python train.py --model="contrastive audio-text model" --dataset="struck, bounced, scraped and rolled objects made by modal synthesis" --train_examples=78125 --n_mels=64 --hop_length=160 --input="log_mel" --spec_augment=false --win_length=512 --tokenizer="word" --vocab_size=50 --loss="sigmoid" --embed_dim=384 --encoder_arch="resmlp" --encoder_norm="layernorm" --encoder_norm_position="pre" --encoder_activation="gelu" --encoder_mlp_ratio=3 --encoder_parallel_block=false --encoder_inner_norm=false --encoder_patch_size=[8, 16] --encoder_layers=14 --encoder_width=160 --text_encoder_causal=true --text_encoder_width=320 --text_encoder_layers=7 --text_encoder_norm="layernorm" --text_encoder_norm_position="pre" --text_encoder_activation="relu" --text_encoder_mlp_ratio=3 --text_encoder_head_dim=32 --text_encoder_fused_qkv=true --text_encoder_bias="all" --text_encoder_qk_norm=false --text_encoder_parallel_block=false --text_encoder_inner_norm=false --text_encoder_drop_path=0.1 --text_encoder_positions="learned" --init="trunc_normal_002" --residual_init="zero_last" --optimizer="normuon" --muon_scale="original" --lr=0.019 --momentum=0.95 --nesterov=true --orthogonalizer="polar_express" --adamw_lr_other_params=0.00082 --grad_clip=3.0 --magnitude_pruning=0.7 --steps=6400 --batch_size=256 --epochs=21.0 --lr_schedule="wsd" --decay_fraction=0.3 --final_lr_fraction=0 --warmup_steps=120 --weight_decay=0.09 --adamw_weight_decay_other_params=0
Rows from block 2 of the audio encoder of a small contrastive audio-text model, named by matrix and row number. Rows with one number belong to one neuron. Each number is 200 + 40 x the weight over its row's rms, rounded and kept within 0 to 999. All counts start at 0.
After each neuron's rows are labels from the 100 clips, of 14848, where the neuron reaches its highest value: "strongest on" is what is common among them. Only what is clearly more common there than usual is listed. The data: struck, bounced, scraped and rolled objects made by modal synthesis. In brackets: how many of the 100.
# fc1: MLP up (encoder.blocks.2.mlp.fc1.weight, 480x160), inputs 0-159
# fc2: MLP down (encoder.blocks.2.mlp.fc2.weight, 160x480, transposed), outputs 0-159

fc1.317,200,246,200,200,200,200,200,200,303,200,200,200,160,200,200,273,200,200,171,200,200,200,200,230,200,307,154,200,131,200,200,178,200,112,200,240,200,88,200,228,200,200,132,200,200,253,200,200,202,200,200,200,200,200,200,200,200,206,200,200,200,200,200,200,200,200,200,110,200,200,200,354,200,0,200,200,236,200,311,200,200,200,101,200,200,200,315,217,200,200,200,168,200,212,157,200,200,260,258,200,155,180,227,200,200,191,200,200,200,142,113,276,200,200,123,200,156,200,113,200,200,200,133,200,200,200,200,200,200,200,176,200,200,200,181,200,200,200,216,200,200,200,200,200,200,212,200,200,133,108,200,200,200,261,170,156,200,200,200,131
fc2.317,200,200,200,200,200,149,182,195,126,200,204,200,247,255,200,200,297,200,200,169,289,175,200,200,200,227,200,200,282,200,200,157,200,200,197,200,200,236,200,5,200,200,200,200,200,200,200,200,200,177,263,200,200,0,200,200,136,200,200,200,112,200,162,200,200,190,200,252,207,200,200,128,200,200,200,129,171,200,232,200,229,200,200,229,200,200,200,200,200,200,213,222,200,200,200,200,200,185,200,200,170,299,200,204,200,200,68,200,200,211,200,124,211,200,200,200,183,225,200,200,200,200,200,200,284,200,200,200,200,200,200,200,253,228,200,200,90,200,200,200,200,134,98,200,261,238,158,208,200,225,200,200,168,126,169,146,200,171,211,203
strongest on: striker: soft (87); steel-like damping (72)

fc1.301,216,214,200,200,200,200,200,200,200,327,93,200,124,200,200,200,200,200,200,162,161,200,200,200,176,200,214,200,252,200,196,200,200,207,206,200,200,200,200,200,200,200,255,200,200,200,200,112,129,200,221,200,200,128,200,200,200,200,200,200,200,200,200,110,200,200,163,200,155,200,200,209,200,200,192,200,200,200,189,243,200,273,200,171,200,187,200,200,200,200,200,200,200,200,200,200,200,200,200,154,366,200,200,253,200,200,200,200,148,236,252,200,200,200,200,200,200,238,200,200,200,200,200,200,200,200,200,200,200,272,200,200,355,200,303,95,147,296,200,373,200,200,234,200,200,200,71,200,200,200,200,200,200,200,200,200,48,200,200,200
fc2.301,200,200,200,200,200,200,200,200,57,200,200,200,200,200,200,200,200,241,72,200,200,200,200,302,256,200,200,200,200,190,200,144,200,190,134,200,200,200,200,200,200,222,200,151,232,200,200,200,187,200,200,200,200,260,200,200,216,200,238,200,200,15,200,200,200,200,200,200,200,270,200,200,200,214,200,200,200,256,200,200,236,200,162,200,200,200,200,200,200,200,200,165,200,200,160,190,200,200,200,200,225,200,200,200,200,200,200,200,200,200,200,200,200,200,200,368,200,200,200,201,200,189,295,200,200,267,200,200,200,200,200,200,200,17,200,200,200,200,200,200,200,200,192,200,200,200,74,200,200,200,45,265,200,258,302,130,200,200,200,200
strongest on: scraping (64); membrane (31)

fc1.216,265,200,200,200,200,200,200,212,200,200,200,163,366,254,200,200,200,200,200,200,209,200,255,200,200,213,200,200,178,200,200,200,240,200,200,200,200,200,200,200,200,200,200,200,200,182,200,200,200,101,257,297,200,200,135,200,200,200,200,200,200,200,243,200,200,216,177,223,229,257,200,200,200,200,200,200,200,200,142,200,200,200,200,200,125,121,200,113,200,94,320,200,200,200,200,200,200,91,258,200,203,200,374,200,200,200,325,29,178,200,200,200,200,236,200,200,200,169,200,177,200,200,158,200,200,200,200,200,194,200,246,200,200,200,200,200,200,200,200,200,200,193,200,325,200,295,200,263,128,187,200,200,200,200,200,200,203,200,200,196
fc2.216,272,200,200,200,197,346,200,200,200,200,167,200,84,200,188,200,200,200,200,200,200,200,297,200,217,200,108,200,200,200,200,200,102,200,116,200,171,200,200,200,200,200,200,200,200,122,200,138,200,315,111,200,168,200,200,200,200,200,200,200,200,110,255,200,200,200,200,200,200,200,237,200,200,200,200,251,200,200,224,200,200,200,216,200,200,194,200,221,259,200,200,265,200,200,200,200,200,200,200,200,200,200,200,36,200,200,200,160,177,200,200,200,200,200,200,200,200,200,301,200,254,200,200,200,200,200,263,200,149,200,200,171,200,200,200,306,191,179,200,254,267,164,32,103,200,200,200,180,279,200,232,200,200,171,200,200,200,179,278,198
strongest on: scraping (48); rolling (47)

fc1.21,200,200,200,223,139,200,370,200,200,200,200,200,200,200,200,189,200,200,200,200,200,200,200,200,200,200,159,200,200,173,200,200,200,200,234,151,200,200,200,200,200,200,200,200,200,200,200,200,200,200,200,200,200,72,200,200,200,178,200,200,200,200,200,200,200,267,200,200,200,243,200,200,200,200,126,213,200,200,204,200,200,150,200,200,200,200,200,222,179,228,200,200,200,200,200,200,200,254,250,200,200,200,200,200,200,238,200,498,293,194,200,224,180,74,200,200,218,200,207,200,200,200,200,200,161,200,259,295,200,200,200,200,71,200,200,200,180,200,200,204,77,200,200,144,188,200,240,158,267,193,200,133,200,200,201,200,200,200,200,200
fc2.21,201,259,143,147,200,160,96,200,175,134,200,226,200,200,200,200,200,200,200,259,152,127,200,200,200,175,248,234,169,264,253,176,200,291,200,200,224,200,200,200,211,200,216,200,202,171,187,200,200,180,164,200,200,254,200,208,200,200,200,126,200,200,193,261,200,200,105,200,265,200,166,200,122,250,217,281,200,145,216,200,250,226,200,200,200,200,200,189,101,200,200,170,172,200,170,200,264,200,200,158,200,200,210,131,200,264,200,200,215,200,200,179,217,274,200,148,200,268,224,185,200,200,200,200,200,220,200,169,245,200,180,214,267,200,200,196,198,0,230,200,200,156,215,151,254,199,200,200,187,210,200,235,200,230,139,200,263,200,214,229
strongest on: striker: soft (88); rumble (41); clamped rod (37)

fc1.350,200,225,200,169,200,200,323,200,200,274,200,200,200,34,200,204,264,200,200,222,200,200,200,226,200,200,299,200,279,200,121,200,200,251,200,200,122,200,200,200,200,200,239,200,200,200,200,200,176,58,200,200,221,200,200,75,200,234,200,200,200,200,200,200,200,200,200,200,200,200,200,200,200,200,200,311,200,200,200,200,200,200,200,192,200,176,117,156,200,200,200,200,200,200,200,200,82,200,200,200,204,200,200,200,200,200,200,311,160,200,200,200,200,245,200,383,296,200,200,183,200,200,200,200,200,152,200,316,200,200,200,200,275,200,142,191,200,200,193,200,200,200,200,200,200,200,200,200,200,200,200,200,200,200,178,200,200,98,200,200
fc2.350,200,185,200,200,207,200,200,200,175,200,261,200,200,200,200,211,200,199,200,200,200,252,200,200,200,200,165,200,103,200,148,341,200,200,200,267,200,267,273,220,200,200,200,200,200,200,134,213,200,200,200,156,200,200,200,314,200,200,301,200,282,200,210,200,200,200,215,171,200,200,200,200,200,200,200,197,151,200,200,200,208,200,200,220,200,200,200,127,200,200,316,200,200,368,200,156,200,213,200,200,334,214,222,200,200,173,93,227,200,200,200,121,200,139,200,200,200,258,200,200,200,200,200,200,200,200,200,200,200,200,200,251,200,200,200,200,200,200,200,200,200,200,200,200,200,200,200,200,200,62,200,200,200,200,344,200,188,354,200,200
strongest on: mains hum (38)

fc1.291,200,200,200,361,119,200,200,354,200,200,189,200,200,200,53,200,200,200,229,200,200,143,200,238,101,200,200,200,200,200,200,200,200,200,200,200,268,251,213,187,200,200,200,200,200,200,200,238,200,200,200,200,155,200,200,200,159,200,200,200,200,123,200,110,200,200,200,200,200,200,200,200,200,200,200,200,200,200,200,200,241,224,270,200,200,200,200,200,218,200,200,200,200,261,200,200,200,75,200,200,327,200,200,200,200,89,235,287,200,200,200,200,200,200,200,223,200,200,200,200,200,200,197,200,209,222,200,200,200,222,262,200,200,310,200,230,353,200,200,200,200,200,200,200,200,200,200,200,200,164,200,353,200,200,200,200,174,200,134,200
fc2.291,200,167,200,131,200,200,163,120,200,192,200,200,202,200,200,200,200,200,125,200,209,200,200,241,262,154,200,200,200,276,200,200,200,200,200,200,200,200,234,184,185,219,200,234,294,192,200,200,200,200,200,292,200,266,200,122,200,181,200,200,350,140,144,185,200,192,200,200,200,200,200,200,162,200,200,200,200,200,200,340,161,200,119,200,200,200,122,200,200,200,200,200,200,112,246,200,200,316,200,200,200,200,200,200,200,277,92,200,200,113,200,200,200,200,200,197,200,200,200,200,193,200,170,200,200,191,302,200,200,200,200,200,200,144,180,200,59,292,200,200,200,200,200,200,237,200,200,200,290,250,200,100,200,247,200,261,200,200,200,113
strongest on: mains hum (42)

fc1.205,200,130,200,84,200,200,200,135,200,233,200,200,128,200,200,200,200,200,200,200,200,200,200,200,193,200,256,200,200,200,123,200,200,200,220,200,200,200,200,112,324,58,200,200,112,200,233,211,200,200,223,200,229,200,200,200,239,119,224,200,227,231,200,200,200,200,200,154,200,200,200,200,200,200,200,98,200,200,200,200,150,200,200,245,200,200,200,200,205,200,200,195,209,200,200,200,200,298,221,200,196,200,200,200,200,200,200,241,200,113,200,272,200,200,200,254,200,200,200,138,200,200,200,200,200,152,303,189,87,119,200,200,200,200,200,200,39,65,200,200,200,200,318,200,200,200,200,200,200,162,200,200,119,200,278,200,200,179,200,200
fc2.205,200,200,200,200,107,200,188,299,200,200,200,200,200,200,200,200,200,121,169,19,287,181,128,200,200,200,107,200,200,200,114,200,181,200,200,200,200,240,200,200,200,200,225,200,200,200,200,200,200,283,200,200,230,200,200,200,200,200,200,200,199,200,192,57,200,198,200,169,224,115,200,200,200,301,200,135,200,144,200,200,200,200,200,145,200,200,177,183,200,200,200,139,200,200,148,109,200,200,200,200,150,200,200,200,200,200,48,200,235,200,200,200,76,109,199,292,200,200,200,135,200,110,200,150,278,200,176,200,224,200,200,231,200,194,200,200,220,231,200,200,200,200,200,200,200,145,240,168,200,200,185,215,205,231,200,200,209,175,200,235
strongest on: striker: soft (81); rubber-like damping (38)

fc1.382,200,137,200,200,200,200,200,294,125,200,200,200,200,200,30,215,200,200,200,200,198,234,200,200,196,200,86,200,200,200,200,200,200,200,221,200,200,200,200,208,200,292,196,169,200,200,200,200,277,200,200,200,200,200,200,200,161,200,200,200,200,200,200,206,186,200,242,200,200,115,200,200,200,200,164,200,200,200,200,200,200,200,200,200,200,200,200,200,200,200,200,211,200,200,200,200,200,200,343,154,200,200,200,200,165,200,73,200,200,200,200,200,200,200,200,200,200,213,200,200,200,211,180,200,188,200,200,200,200,200,200,200,0,200,200,166,200,200,200,200,200,200,151,200,200,264,200,200,200,200,105,200,171,200,200,275,200,200,237,282
fc2.382,200,200,358,300,323,274,200,200,200,200,94,112,134,200,200,200,283,200,200,132,200,200,200,200,200,200,200,200,50,200,200,200,200,200,200,229,200,200,289,200,200,72,200,340,200,200,200,113,200,200,200,200,228,200,200,200,200,200,131,173,199,200,262,200,149,200,200,200,128,200,200,215,200,273,229,200,200,200,200,203,200,200,200,200,200,200,200,200,200,305,200,200,200,200,200,200,200,200,200,200,200,141,200,200,200,286,200,227,102,200,200,200,200,200,107,200,168,200,200,200,200,200,200,200,200,161,200,228,200,156,200,187,281,200,200,200,242,200,200,208,200,200,200,200,200,200,200,200,200,189,279,200,200,200,200,200,200,200,264,167
strongest on: striker: soft (87); quiet level (60)

fc1.118,200,368,200,200,92,233,200,198,200,200,164,200,200,200,200,200,200,228,200,200,201,200,200,200,236,200,85,241,200,200,200,291,200,200,200,102,200,200,200,299,200,200,200,200,200,200,200,200,200,200,200,200,200,91,200,200,200,200,200,200,152,200,200,200,200,200,200,200,200,166,242,200,200,200,200,200,200,200,35,200,260,144,200,216,200,232,200,200,200,193,200,60,200,218,283,154,200,200,200,324,265,200,200,200,200,200,200,129,200,200,200,185,200,145,200,200,200,243,217,170,200,200,200,224,157,200,200,200,200,200,200,254,200,200,200,157,200,200,200,187,108,160,200,200,200,285,149,200,321,120,225,200,200,260,200,200,196,218,200,140
fc2.118,159,200,200,207,200,228,258,200,229,200,200,200,200,200,119,225,279,200,135,236,200,200,253,157,200,75,199,121,121,159,200,200,200,197,200,274,200,293,171,200,200,200,178,200,235,200,200,200,248,200,200,200,200,142,200,200,200,200,161,246,247,354,200,209,129,200,87,239,200,200,200,200,200,200,200,274,200,200,218,200,222,225,200,200,200,200,171,200,200,200,224,200,250,200,259,200,200,200,200,200,200,165,200,200,200,200,179,200,278,200,200,281,319,279,200,143,194,200,165,200,245,200,200,200,200,200,200,200,212,200,200,200,169,200,223,200,200,47,200,200,200,200,200,224,200,190,200,216,200,200,223,200,80,204,200,200,200,327,200,91
strongest on: striker: soft (77); glass-like damping (42)